config.yaml
train_examples: 26041
n_mels: 40
norm: "layernorm"
activation: "squared_relu"
moe: "expert_choice"
expert_mlp_ratio: 1
width: 384
loss: "cross_entropy"
momentum: 0.95
warmup_steps: 390
Rows from block 4 of a small sound classifier, named by matrix and row number. Rows with one number within an expert belong to one neuron, the router's apart. Each number is 500 + 40 x the weight over its row's rms, rounded and kept within 0 to 999. All counts start at 0. Numbers have three digits each.
Before each expert's rows are labels from the 100 clips, of 14976, where the router gives the expert most weight on average: "responds to" is what is common among them. Only what is clearly more common there than usual is listed. The data: melodies that start on their tonic, played by one synthesised instrument. In brackets: how many of the 100.
# router: router (model.blocks.4.mlp.router.weight, 4x384, trained with AdamW), inputs 308-383
# up: expert up (model.blocks.4.mlp.up, 4x384x384), inputs 308-383
# down: expert down (model.blocks.4.mlp.down, 4x384x384, transposed), outputs 308-383

# expert 3
responds to: the note D (99); tonic: D (44); organ-like (27); tonic: G (27)
router.3:513449499439507510434464425467450390483461400517406507450448475485417482445532502459484530435492453489466502466426422464516502472492480541512493461399460475519425472483462424408472530513494493450432449421413477515440466532484507
up.0:502520488495532521446485537454585529473538487495535590477539442508517529492549513492537479445453505535465488518539445486532597487527505506496433545510454522513504566415503551428508473505462472579371514481518487536576531494434505
down.0:532447469459478571491445539455539519457527501445462484518517532511577513581528485587506489463496459573483485574430383485463579654458599550498460544519484525528516469532430527510493555457448495511440531540474519564553559489512585
up.1:483531527571465535465502422475508431459550524512521488492466497461507540460472516485496511527440416538458514473480532458430573469493431562599446495459463439506402478436504464453510567553540448483431498556479483441493554582533412
down.1:465466490542493507504425494457513460515547521461458509558532574526525448506489482527443541565481548543467404489508454485495472453436441509453444470438484532500530474550558507425510462453495516535412532530513504462495472516486576
up.2:481472537470534492481484474496473453497571513475516530468492485510528439468497473474445472539552535484485512447417530474538499480508526512503504538472458402529474504463509485537451534469494526516497467478532426458487539550480493
down.2:420495546518593508534501525493541449469453551505473477521492447482441491476489563500535479501482487514456545520494458547417441562532447532483443490524515507529574537475503401453481418447512456491494534458516437499528491494527531
up.3:552492505457457467456424479483490516444481492582534483554537484488436535497496460490458494438589454489524573475469517454529462471523516395493487428548536484512526404482497510437547475446479467482478522532482475494539583578499596
down.3:471399554518518522511476475488515451522509420438441439477481449481555514503463580503566533430534476503509549509485504542517446537540444482509556525482516516536481565544495498574483487553484499523537442510483561475528503512442531
up.4:481487557474445490565521524429520435520514476478478398484480477534565509572540464489430504458544499493414559462530495548480452575523468472494507526462502509504519476509547464431571547546473559492443485413490567482434511517505473
down.4:513384453541476514503436508512459502500510450505511484456557482470431465542517496537536570515487443541495461527486427427598512542554467504548496454509469526485505574469514504589563553550558510536528510545575479463533473446548542
up.5:459533505477515508556446490492490513541463540434429460476496497518524458493468560446461435496505479473451502540525516470505475461502545458550535460460451421464506526520497535431441435484549528505509552463455483516632507495487498
down.5:479502528466543620469476571556476538495526535472522540427449560549483480466491556439487523469571493507494542522523485474453511517520482453504525488495523487533549467456487538502528425523474455478432599488549389530511502469454456
up.6:592507557523512425508502525518509466535492513484406461484483515506461437497518520533520550493496492527466487555475531558462453407491444498453441558459508448481457498453466519534500613570553460494596500498430530483490461516502465
down.6:513543475516465551510515526461445518525460485526478453489545491497556504461434451476425565427447516522476472530423590452514506495478469575548481530496468431532493454547561529461516540448479498493456450458484485515544504494461481
up.7:496472464505458437507465525431465522490444486531455547509549489438498465482507507417529535487521452495532529485542454546481493449475522491469570519516464518472538450490504504481480495458459517497569535428429489499518472553440512
down.7:567435472475503502556470509525497611464499554418509468456442487532419566489508515520501510448403449525453470490505545461449452477477490454469490495511548531471439568541509447469414451495567469436463504459546524510559510497484523
up.8:503476466489464511492499507448437481501534488438465484430554509523456535515463559506512470493440538534467441528472502421519497538491480430483470435455504423443551528531467528444524469500535486489404527427543447492521450559477451
down.8:562497506551552516441488533469462486507446517453353509406478495511485496453543473492552480518483506550475464480549481544453492541499531405490487450576538597474511454477516536459478531516466490488483450459519466519581568482456515
up.9:495510533472478431459455460515543459478528484568432486473466521560492495543486529507516457483485435501538584449476521539452490517447531455500557510471481449472463479458538581453482468499484457571472468472491527480528522575509507
down.9:482464547493496532518487542511524467497546477581516425486493539603447487433525463471469458518535538474546551517565506519487552535523449514539529495461564500531449434378511484520519468546586489583562469495463551451585506540508479
up.10:455485540493540496442450489532485592526434447469546412570438462522424559408524545477559525453502411489532507475516485488522538528496531495487497518528498494438572541496469541495551441472572511489509519515422533530519534501522596
down.10:529515534512499522518494458472584478495550519469576495526476536483459485489426498468539476497520517502548525446459590488473443450528564479510479508481448441519558532440470508449516513498454531494485456520496482456522547498566501
up.11:458442489488571407480456458472524531436496513515524509472480568424474541485519484417483441483525496503546529545486466456438468499546501484508458445372488502509461457505537486522487575523472456493515494452566482461431515507494473
down.11:446488541526484470593555457550496488492469467494550478499498425512507490536525516441512483546442501581515481478496540430469504518525546503469460610541459538480505502481517517478491486540497544413439521564528536470487582540462462
up.12:581481461445549480563462371438492579571466512523542471499497416488497562469477501491551520487451495542444486439506439496508465513532476505482582452590438453599433488538483485526554571471502514571471452451490548508498450409495552
down.12:381512522529504454497426522562522435397570480508363585514507524553579452510495465482414429521568517528567554418566573529510453486520497481469515519447477495529476585506487613449453425474489514569503443493517413415491592514554546
up.13:536461483472509559474490446446570486527499531484487490507446501461450544519498480517505531529505497554486521456504511473549434474483464388472531502392480499469429520495487491511445540482525485443513518498452552543476498401520501
down.13:465451475496443473505507454504507499555456560496518534534457505475440487510423504468556409514497540473531488574505518472553493549477555510452557548520427509575525434432426545451514522572581500497485497568462528549504537476488496
up.14:519448592509483473468514466489527534538472512543454468473439464531526469444523504513557527524546454508480557517505538441508511475543518502563554409494547487487508445570507480536477454529547413592519484482530486519531544519450505
down.14:498480544521456515557505494507520523443492598473486488505520586474469524517505459532419411506562463511542498494494455512457452525536571499544456421495526546444526465542508527476520500445488567452474472517525534497496497544492450
up.15:466538567481525537464530538487533539498504510508505549561567474501372519453514487529510487489485488500480424498556408485497472445484530436461497510441507486520465475508514536489518538514537499467470481526567514493543571491480554
down.15:451438575463554479489513490397493471492497500525496537526532503529591463500419407504502534526568593518481486556559562504479430555515490522516461550492514443484460481489508471510480481442536574457461511547487499487574509425567534
up.16:530493496442517622638442484510487505513501467486515583508472469513508404512568482501509435515530495501472485545580469476564522479536486493537479436440554495467500499467504464482536511525449530502502543509489480455529577434514523
down.16:479386470498552485554522474499393523493545518556451539498529457458456536485493470541527384479536513531508492485535510571501468503484460548487480469522489459433506488505538535527479542513451509524475483524420458532560426525482591
up.17:434495485491512512419531641440492528520477516516622465479446557507553478506546538459522421449537487532510468431436433495480502501512475525535543498460456516497442342407516470516514521473551534471543468478509465410545527495498563
down.17:446474537467481490443547507472517540518547480477482550509549676492423495463519533495453529538522511532503520463499447448515488447515497529489448544584506470503428476492504465545539487485524446483497504485491494514455452528527390
up.18:504538477506468478514500450540516458483421526518509489526530493541411511543529482519484496435516499527495405499528457508542452600530534492496498533537510480533436536477545446496502658444534521428522467507537471478502571543516433
down.18:556613421510518487507509510471498520445469474544461540546505487528518553515441514546476481527548484455474508542506589494505527494502511489551423505534494585467460600485531499557484483498469487451475471522527492516459438495419467
up.19:429531504521452517505457514518445507478458549528549499439601499478447487503458462472410455471551520459552471420496467554475508495397543527498477482539532611534501482464416535511419498533490449469491534533504495529447523486510486
down.19:469567542511499500517485517531465454445436505510521533463460532518465484597550459533445544534490485545481482504464504510473452557595485563513611494474482440556544458517561482476557490477483519550537558552472491422483507518518530

# expert 1
responds to: the note D (100); tonic: D (97); the note A (71)
router.1:451510460506528460462455448452494384488453417428413493507473494575489474509491551527490512518489493495507577457514443500510493379449513580522522447439491452486445520498536503442463542444554485546504419529473461483482521507494554
up.0:539515474504423438561518643524520397550510452526501433487452475463475508656466430547470549450474531471451510470483522492532441522517434482409558527544511510446464428509498540496537486463481550611472495559442489537478503559481481
down.0:558456523466512582515542458497492557530564517518514546540501484506502526523519559513418518443505573416501581509445534497537562488471539533456530541489529497502519477428481552498450600483473533457551510453531492463422538570507559
up.1:492546516497497482420458504492429570452499513528509495473425516543413540491501459565426532499496457405481479458472468436564513528481525531459502468431520540507523433532506557490500520574520546537457480479575507482465489495487514
down.1:451475491433480514505528416571467559476457557515502482450519537562529570601479476494431524497456515478540461551480457521494525474492460532493469497493518504511514442515460479473494506460434482531470616535448559520472527466498507
up.2:533432431509541472469507501471457505459484481570495539557486508536479500560466530511470598438474560491548451419487495603531550479519463494520550536536568495462494487524535471468483478492571525475550491426519498493487521513541546
down.2:496490552469432538521502474545423519563473496476484523514479444447473499491437445535448451489522542511480496523477472486525479505472519514548516470481522503523477504514507523473471473501562543479552532520473533554526543463481517
up.3:444471550433482492515498524438451510527456529560514474470514512482434492531470513470533524573499554440449449509488560512457581566449539478448468506524579521543482471443473514509492438470469552443506477424506498468465522509435518
down.3:524453550490567496476531429511497455519468488516433480591516557597525553530469455561463448454525490514588457487462543423537479478470505519552488463536546477461533541424450554485524526497576468502443600514505532476489489484499562
up.4:637463470473461513496535505466542484498476556421563574520526526527501454502493434483547516504528553522460523464541477466463487555495486520494529460546493542585574509495476568498500498545534506570467443430464540490426490505560498
down.4:549523540508539514452471543496459505492549515506472402493508554605486472479439447459494434430502495416574590451583517494483505490520485553503491480472512501560493433509440563521509524462534528546529457523579477514450490536542502
up.5:490561509500418478480580443489453498474508487576459485490497478501568414462492534510505521470527470544491550504533522529518545460466457572486458511502519467511495445517487563499526498517478535443473460504534477499480494539486407
down.5:517487490556521436541420538539419468510509490505563521538494507487579481496572523535530494499533558463538520556508541487587493463557502458438499451521533409512514479510419482463478419521504451553535510480503534518501522505521497
up.6:522571571481426480510462493476527452506501512522502470499507451529455510473458496574489449576603498453481462474478553497556450489513487507471423438438488479573452525482570560491487483509533593523498531598510521464605497528468506
down.6:430490443512557604549512449561522462456484486474488553456537481477493448544499515471528604517496527478486520501509374487516529499498497502469486401580498484473513515466554469527472583545442495507518535418561515491462568509447508
up.7:458503578489467467547472503561558466470520549488510504548555488532493467467451491516459537490510508471588506526514446588546525475569416496463533519514511543510552404487480455476490516473421517478493482440515495516477529480515523
down.7:476559555522489461436523514456487463509515476523486444466498468450531531495513465511584525436493521486558541452527490492460521467416473481497436476511511506500447525498516523506519584536501529527531522514413554403449562466464608
up.8:529570507539527477442483546531532489449475494552530583456473417484527564421497556451527496478502527509433542428580453520538487472500530478536469402499518581610572514429460501542500589543561562461575507543495477556434520552529458
down.8:518574520481497446512483450544498495513430508533483475507499481556563449519536501515471472534559423435525471500515516432425499524495498541461453489493404541552536512539564502442478553466576483488430463463592474467443513544455436
up.9:493467530493478526521446497489479537503507524504436466488560500492502542526483433505439443520425472503432520545527522550509564489539485489494592538516453550445456501544409531479540454466476528491489531499563448478444501424522430
down.9:535514492515554432499557516477449504460451518542577536506496422513484482468414539510494522485489551485453483491451533509508427501496483585551454599496572489552507471447539448478421475483495493507475544532475484499499511527528540
up.10:543503467523431484478523485491537557516564490454532565522479512598507504459572528515533574539477484524541556536449460519402484543475504501493490514577456448457456530582493493469495554470470521504427527482470525516431563567515498
down.10:513551497527548449450552500509493490412486608512554480505458487526447486479425506519419527495479531584486484537568465473496532563515530470434523473544461460545531520481507544505440484525501484514493509497547495500565433398540421
up.11:527512380568555520553479512572433510444523470549509421474549527533504520495469534535516531465554521485501526539458500515548504533449538573565456468490483493481515498426492501457497510532556499562516493504550501534519421516497475
down.11:435453501510476492541521467455486520574475534540539510595480553440530458497476478481468520536540475487557507476470590473510525448486505467457479462477484458518473545503521553543476548462493459466463454537509485525505470496549459
up.12:523420461462485496464513579494527488535525542497527471494458521474576503538504490445570510470498500492517489566440509486513444418481548477395471591514501545535525514415487456493521431484506465615515500465518511470495512448523626
down.12:510578511514478469465458536484468573505455473494458554406472487505471478502476509484523548445390511524534493466506538474480464564531487511446499515517557518612471537540509467416457513563553562442466481536520512506545515510433545
up.13:381543507546537449463446530553562557516422552526468439531468452499520529497512458502540515494463478523484486482476475520467500513542452528498472526447498524484526506448469526510456556493470493460497524422518525513449478462509448
down.13:524453520497499540540459547500572486491524444506542419514550498503516519483498491502484488470492525457497467502596513496479520488488524432412552469534447531501520541542494471487446488471565567439506459502467486518538433523485554
up.14:541440611456467481506502489528547431539546484476504457476435569469575461553456451451460505496470533540590490495428521496500541498560499535515496468543531535568480596514592406517516544537497557541409516509489489533389500457553528
down.14:496481432485496538463476510535490506528417569509579458494475579494383467479445443509502508578458476472487546540543442623488451548520486527502536446561482511477526472515505488506476487559535458476472536496505484533594504431440536
up.15:555471460482530480476515479555509515444446455497506577434548483570626503444444507511474514511551437485486528554474449485496465550503526505464460514486481574526459492492490522439442547506540465509457445519516520532529503463565527
down.15:466432462486456543525488468495499525477482454499469487498456476467475465504455491460463518442521548478499459516577577539546492493495481477577468466425521463471554492578562534530481490481486537521578620545547515501520509479368532
up.16:497471529484484550490496441537479457489439503518520454419530432531566556510551466491457374484491534423475510472553524542520548446512502503502520520489480550488441448530424557499504521422576452482471522540511486465586520504588511
down.16:464526547475523446494536499515530492486570467506489496482457525493536465522529522483505448480531473546570469529484543547518489492532489499500546545467509407434484542458501427543504517522547473517437459483518450508540526515507524
up.17:441519459459534492530461536531502517497416417465486536476521449516643470528415510530473464478506499511548492507542509491552422404557456506539507506540453498494458463514552448518506532457486498453551519546469492547435451407454546
down.17:566498495478480476564522539534520500485547541503599489517512472491430514543484458467473587468465476505569464537529535496541525581480487460476528477434439508471483522526452480490507462528475421475529509466500492483442469468509516
up.18:484525487511576463481484408464531498502494529513492478496506538521476441556493515521513462462450506483547451475480480537525499469455571558576451501542472476530461456540516458509515527451453557507528517494502508467490421490527572
down.18:492466564466559499508512481474463543491463481431405492522548421485489453533535510480531561503467565525505504491494519424468563556449505524467487550445577504526501603505457489496521521544493474516482554465396542506462475515476568
up.19:433508541425452445443499482471560495540521442487447502503529531539469445530526450458503534482481477522488485508482507477548491506485508493437517407563540524515478476486499453524456423521539481514489505481484542531497511503478500
down.19:493487493470489505532560509490519556550541575507447525438496531454522536597439483574501540513466454520479481444499552574538570463466456489513502507451469473455543551504433538496557522503511444530543544468563468491473545463455473

# expert 0
responds to: tonic: D# (57); tonic: D (37)
router.0:562396542437448437494537463456524439485533551567483519419482490534480453475486492498526453491505521476543445379493501480569469487478466446448506517490453486491499456504521463535537541469564433509422479492442459523481485514464499
up.0:552496524515515487582543520519456505383513466511395474536539479478521584521500465478446501496525478536500389470428500480549483531523481519497512531585524475585486479488461501483520481465468509524456475530494487437448497624469468
down.0:527524503510467496375536518526497476490537519494485459466477485441436593465525511530505526482465531522448488547430458561535475493556509451510504539473533527448479480536554528517549530538555497485532535537525452460516518514521440
up.1:490517520557484525512508494496544437492507500435522443472448496507432509507499501473547505484478493388557496464498469455513434467561545501457486491534488500518461438530517536521464508540532526485545480612485485445461441407615508
down.1:518621471599503444492522498507457520521472529487526514501497532515546494544457488549564483517541481493491513510464398531565523435479484566482470518488492449509536458586554484433539549520554453538504499465464489459448511444431462
up.2:466512466512531558507516573513521480454505462441574459462527487497490568507463486510511477539470492493479541538538506460536511405518472497512499543499505491518520409524492538536540426472561590519463489434422500525501510589438448
down.2:446520462427467522483474537590458414504515569485427491527516507515534492555512458555551477500481434486516524527516509521510467496474468470534521573523469510485551522484559408504473539447527465421538441485528532442465486508554533
up.3:582471494515561385432500469633567505548451453563444547532491564502550479442346534495497503552455524533501492430457502501499494512598503482497535417472501448433473493495535512444515557539436494537510505496481491546481451509491516
down.3:459522523498517524540546545517433539534518563512536493471524497497535438457516542554457475450472443501501484504525565496493441533488455514542504557465453565429512497488437461481497508503469485494437501575536496471500510582474477
up.4:545496501511472532551516555457478448493463498486464499580489475504528501507505486466462457470492565567492552466509565438481511513502518481487585522527541498503502525496534491451518569489478536494496478465521426449498458451475493
down.4:493477558506451597469470484502501544504484483526506536483496518513489562526439533398507488545469496480472474483567555511480501488468495500480478515545512461487479562500475582521499503483500559511520431457489524434415526479552508
up.5:533520477497466522484542588420497522427422499494479479511548460497543496420564477505524504498467416562476479479520456531473488501494519475500512435546479507535406467473565526505512554439495569415527529493453461548554467442436530
down.5:482468527408427451468475531474530565576523500501457435464538498492454476443418516437481515507450514491372507513494516505535478507539434478509483556549410487416482507448509481493475457537426547543469485475529561563463480523511460
up.6:494509524536452468574451488514444476518581483526438477488556545544509464449573461435486553504531466521571528530514441578528464490547546523578497505485505483436511510510445534493517521500544468556462502454488525448489486418547447
down.6:447450422524570436470489492544469431566466511531474417504491520510518453436523482507481514420530478483459405461450557524483590467516488468584496492505455523550439500444498506494547462492494496484469459518513518481530502455516506
up.7:534553470495461469467476532532488467481512558439515535588519413500514509524435531487517458520565470518480527506510408469462510433514532530503517552535588490422501520504535440545500463445490465467466518465463520486503551575549447
down.7:491542568526464524490513496604537435486501516546530470508555478507559555458478510503459571511560511487535463487535600451493498495480526438459503562522405493525486506569551526470522533509554500487546517479503534445493498522533440
up.8:501544517509513506569489469478535481495540516535441523421544483453519462510505474478492541511513473495459503484512479476554490471540551492551453502601509452564430483510446499452516505458602496528556511555486453468473501487496471
down.8:474554554472552498522479499538531430551464488497477444455540452485546449555450557510527473470460481487506469514530444477450525543504483505571511505459550528479485464542427522502436535482533531491524477445535509555543532503437561
up.9:465458548478495479569461494451498537547528538490445485491462544409491535466487476515502493531498531515475560546491546597580478530528469497477531558451511499411436511463500444452447493490489485430518475543477501528499535532467471
down.9:533488508414524559548492561438541526488504525454479503478503531471448503507525465517479532536489485523535503517446523488461463550507493554509509510479475513405490452469417573511513509534509482488507469506461394493544469521512479
up.10:407507457490511512539551520553389472508491518536559483497461455446545459459481472461481524466573478525562474511524513561425502450470483501512494520459504488466488542488538499501485513455506440518474459452577502534542540505549459
down.10:467475506431512553571516521538468491488503483503586487552490506500556515539452538552514462468518502441537546552519564467521557558480493539609496526494483461496537450451467470499439536478520525493420515482545497591469540479491504
up.11:528558535500468510461452483501539510472480508553460519405538509504565530434501468455562541428598512512515458503468446560528468477440506488468513462530468540596478563500425487530477507525479512448513492472494533516526493526459483
down.11:492441532516524510525500534518501517433561583571523592508425483584469478439478503509532499533489503471461559479493548401457498498476478530466500520526449501506533557575453502483464507566547500527538486541597477538433440557485455
up.12:523444452502439447522513450520476541458478480485521459502518485513579467452563615467509582511549491539507500548463527440540466522511513446537446496548558508450442518577489550446535619450566574572487565499505451490507538561485560
down.12:536512449436479581566506511488452439472425469489493511527517497463547519467564425430472470512511545506509461488503522529485503457532486509499494468474516506574559505541529530457472459546447465506486559528471539493466514475375489
up.13:449475533518521481488470496472508489454475480487410505488539429442448611507533525458489510488463442529516536531495474509469544512437563562512550451554467537542564587519455435409541431470446470504478563518519478472462477504516492
down.13:489514453465509499492528486561451458518386463406450483507486462532468539450535512506460516552428462506483517563466467508522604487486544532522502482527567496539574577496536511510528447487526541485448511468540539491540496563521519
up.14:468527462485386524515554472512529484494481515552535485554451472530443529509546504444524515503466419538430495539524500552466541523499523519490461472501485500504488492533462501424529463465477541529432485466450502636463505540518476
down.14:515456500421407528516551528464561552494546518514506446420476492533516474551452512519416498471494440472505482529483514447472472446516443537484568496557488466482505464498429495428515458449539475524503473538489544440520465523506456
up.15:451573463541526514446451562441522442559375449556505550552574477522495445481488523516506521488549486496465434482475482553499485541595502502475524519501444492515472479503517518543488478511465498536449528457502567499517534529477508
down.15:631429434469506518557487449566464517496516491444470547451428417492515525535476498497595512498460564460532431445486442540527524515481550510462503566489458508452523505497532538534502545491434506474481452480504538521610526475515542
up.16:424517479515539400492488567510408550541510535531560606519542532483463501518482472487519508539459490497384465424498527516480480493439506486542518525491503528522465490514491456551492496532562517503506455420484520532390476484488582
down.16:462506462522478454501444494522510538559565475492549436452483530587516431552550501520481461505544482488449523535505449501474431447484455527531514572463535509560523592509397530507493553504476503500423526488503508554508524483501511
up.17:450535500518502467534473498486557446470526502503546498487514408555500557473469519533439545494494522488542508505584460559462410442516457484593502497485490515511511614490579450516535492513558428530484535494423504502476507526512499
down.17:542485575443564450513543536476457520544473516525496461503526450449472494497511443580435527455527489442520405530431434433525496471507472540528565515508503500547500573529528503513476435463537553527452439458518479469539496460492499
up.18:485488492582517537496486447446424371562597542489555563548501501522559520478559543460529445559484460520565459542552474526508480584523524434486486437512486400481500458515567518488490523524603440601504533546535484537541409444532534
down.18:490509473460505465578481475466499522451501494518511491399466511507505397513554517487445544487433471555446583427516540586527509539407467535532476501408464563580480544516488557501463514503493460515522502559490528433510498480518488
up.19:483521478509520483577445544482494471524453554371537495480584581448509503534519505505552459551521488505515577479479402476535508596469532458452504487538498694463463439474451525505487501426473463567507431515527558539508500534525432
down.19:523523478500530461553514502408453536551480504495486479488440507509530545497567535481550509522468545490542519497492513506492491449500461482479511496480535560546481509509481527361468529489522482522456521549471538523483505474544503

# expert 2
responds to: mains hum (49)
router.2:513536489557527527554552541624546606541561540564641522493572528498539563527513515566536501515551530519518517576551550549478502583547517513528494535568522529511563497505519558535546479500534511488533597590543522539563491527489455
up.0:531466521466533441435469611498505582504441488489526516485431542488468495479556548468434560533481529461534532469554497548476543531472478459484491446524475475498510505518518513513489495531521529567523579438498502548471543506508470
down.0:520532521487491559559461550499490460466545556509529476472559500473480430514519487512483501472412541464522528519459488433524534452499476542489418445472517468528557520505511506437522537503512450524490550526504528480464490431493529
up.1:483487476391488453442500542506540500472543504476405518514542502466511482483572465493527472511518473502502490428507601477455512490508449487485501466540478472414547437549493506536510427487487513494511545480439544473516587490454495
down.1:528462441435518443552628494519563485425462541558501544463429504515514530566545413493507459492519487570581467544442475570497538487459509536424533470451496482454556478545560493495491526475524465460509551479476495508502486508434515
up.2:501608534469478540441501506464517486442476465502488403493486495442518422500444448475466452456505470508495517481508413488534544471449470554502519502498507462516482484460510474533519416495467493536513500521523518518549470492573504
down.2:468529498551499527467417500561517535530481508530529502515455473501499484518509487582486539432499516553523509532545540441497539550552556475499514434522428522533500616515522504529545442540453498527510400453463532483497467512485456
up.3:556504531501516454486500450576456440521488509489472535475543469522490584516497465545546532504493451459470490456566589478483499468462484541522476516412479407519516471477508442558567507528500532441523526463525562491523524470420472
down.3:454476530536504486474558467417504512499505458554518465532497453515521477541538549448522556523541525471525530509490446559513501525491457512473491461528536461458456450496518475500559478472486517534525460583451521509479503482456462
up.4:508429534403506488532502513481536541503513481520429531520550501514436501520462488483453466497487506517436446537501419432472484478595552439539492432478484535472426532454482518472513525545467488498499529496483482528555533504425478
down.4:491536446483487495471443524566514473508483503510498477545560517406471545506479450457527536489503478522564540488516507431446520480536458459506483508525557490430531524538492488444483462477501513478513479469497521530485485467439538
up.5:513505473418458499544473387550446421446506423515485500519519454447526488491509484482540585487515493485409525469481478465488495465493514493524464524455487495468457512447492519476535507549473493480501493495453454425473469451431552
down.5:494463494493426487421496584546571515484436522445431486436454490467529459523446469520486451512525605483483511550525490512481472427447485497501490472574505496463525529418521437476563547514556558508528460488482514509528526480522549
up.6:543426446500578464503555478457482497486538401410512503530537526506520488520535451455486477462554450443560458427473534489507539581478457522444450516473497475457552579478466554498470446523518535437439513494483441491514566464432562
down.6:487511536524560561526449480477472504464485513422529516475512487500521502457489431553491526435491488519473461460451536512552450468457480513545481513587487544487439584434500494510530439402529433435598498484531473492461495612526481
up.7:454455588482478533528473497441475557536473463554527508448496488540581522481520469520484507478463549474540527543499474467443613505530549498500520419458397555519538546529475410475513490564460530516460469526450415475415448461470484
down.7:514440486497465478586499453509436474533508526478424420553552474472516535550424493494445514571481472450468453492528476408545461475522471551547487509446472468463499468542420471506454469464507475422517513488429498507439501568495445
up.8:488443438467430498442501538555496400431493521519482503507493466531488427555506454465537484513518433501416484503518492463485495466477542490536429450431588521487509442470542489543531450563447437511506426464487493529441531496559556
down.8:498536470556506456450476487517519546472588423483480476488499615441530483452583501562509481436474500506481488557487555456489474434534542449463460536499448570475475560450446466440518470515510464463527548433433482535510454499492491
up.9:459504467442552527504546504543479490447446445457519444503513516490438444457484508527520563517521423597538503524471504489388535525388480492497437485515468429503507411489505486505505571479477542486510584444547504553480494503507445
down.9:526587508389543491493483479555483540511521454491476517505560504470465551508459556579525477449488480541521530537503467431438564510496498477432441504499482539545586562546574543522455419449429462545502506505484495516518504486561525
up.10:445492516548497499481534521449476468527477537466412509545521559519497420466425515422536494493458483490523492540554460471530497462501446532470478494440494460534524508492504515595517511564448505426462450473509486495544458491569539
down.10:485535479591477497532533472478578514520540514499505542539472458474562499562501471507436570585542446496457515487518492465453488533501482505570502536532452384524478508549510512501506579516526528459544516482504446546581523526499431
up.11:470533558480455469454541409537473494468474463539476541503504435557465476471506516613447542539488481444514535556466469452465452494480505502427453503465476520421530597421494542413502513499494509520494505534504528532395474400423558
down.11:516522534444488522467473471490532502519486534551497451475452537527434548443435440519429501469522439509529527476518489560516510449493545524494469485489504522440487435519522484556465523456481549517507467480476476491485456482468533
up.12:504564494462551490502496488445476523499444513478493487548512500454590517540561484486517500459558523477492465498513444494455516416448505541413430456524447478593568528510510570514465500568483462423516412556550498512506509531589427
down.12:465501479429512506510485524510544549504449541533465540539443534502523547575512455495469538526456504560547586558462450522486402462571461432434477518504412517545532503439430453542441550377548499451421444525475532482477523479495487
up.13:495465477585483515493574460441581508439546533471528484498578584469527500528471496491494469507569493524493442440525469492451532505451549570515505466496425551500503473485476520467541513486516475505474504502519523557551533460476567
down.13:511524516466426555507520525506472501475504496449493469487490459532528537528511493493497435487584561545483583543421433506444483515519554496494490519405475517408550463572548489455483539507436540487502532470410474479529530455430593
up.14:495477518411458475469476435490496539543512509522554542507474449530387487432470561479531480460541502467523475480476487550456523483528504485474572485470514443533515448453468520493443516511496472532509478474519508555387518511456476
down.14:565528534449472527526478521496399504468446482455468492575508469526574486587486486469472528532491488565470484519483415478431514443493497524590499454460565473539468492522621524550502550518526490500562487521625501563505487507483561
up.15:468481475422452491520515559520512445522525560486543436473481494486482508480540511484482445554496413473461484497422508502516504428516490520557426408531543499502545512528510514556534473485518528505505533483460521544518494558455490
down.15:509541484517540549458538473471441446483495562480566506462485540580574548479508522519518487539427506431498508494539496503494507473467517545473450470518412549387485483436489555498506543495509508518527483436550502485550564513469486
up.16:507524498414511458498492470467444483474480455463410532429543487554558574440491527521575470438526454512440513415494554506515559451492430574506519416531503457506514503486464475586503490475556504450521531496528539468487478521492499
down.16:505462441492448473563488488501491464483422484492465498452479523486505440521482516495545476494451503513541518513496519528502481471505567491478483537472534498577557447517494526509491509470541475537530501487486450468467556481529565
up.17:479449567442439496470469537457476452455427550554534473455492461512474465492500543439468499545492527447522541428468436480543518491454491526430448478489483481534469597486525503477466497441473518443462508536504443443497470467483538
down.17:524467442524515466530511519491471503499531515490515484458527498515497536463520501524556550486466443485467441551524455573467517507479473519478519465491415463521475583430486508529515561509481550426498537495489565499472521550483489
up.18:501483495529473528447481461497446449479452541463489544447510455463516430494467469448504511521488451503549524496435538447559499539529566504475470460492536506500550449452541397570477430576474529467478523463494458501484500537528503
down.18:508560505397457497557454557553478526502478453489467496480493488478500467449522453510445435513440482487508454428504496451503465493510469558548490501542534551536465472509494516501480493489490490487494571576587533529499531447521514
up.19:473463544602531531516510444447462520490448448484483442494468489518546431529448492449525489520497554538500518469420425461631529422510536515511486468393449517462513515477580519491466570588508445545441521497454471538520508454550505
down.19:560481484495520575550484482518506509396472490530474498498565519475527450541558508613514507475481448478470507555538477517495508583440447387526511504552486402483431521450404526492481479504552509573493523510522473497477543563505554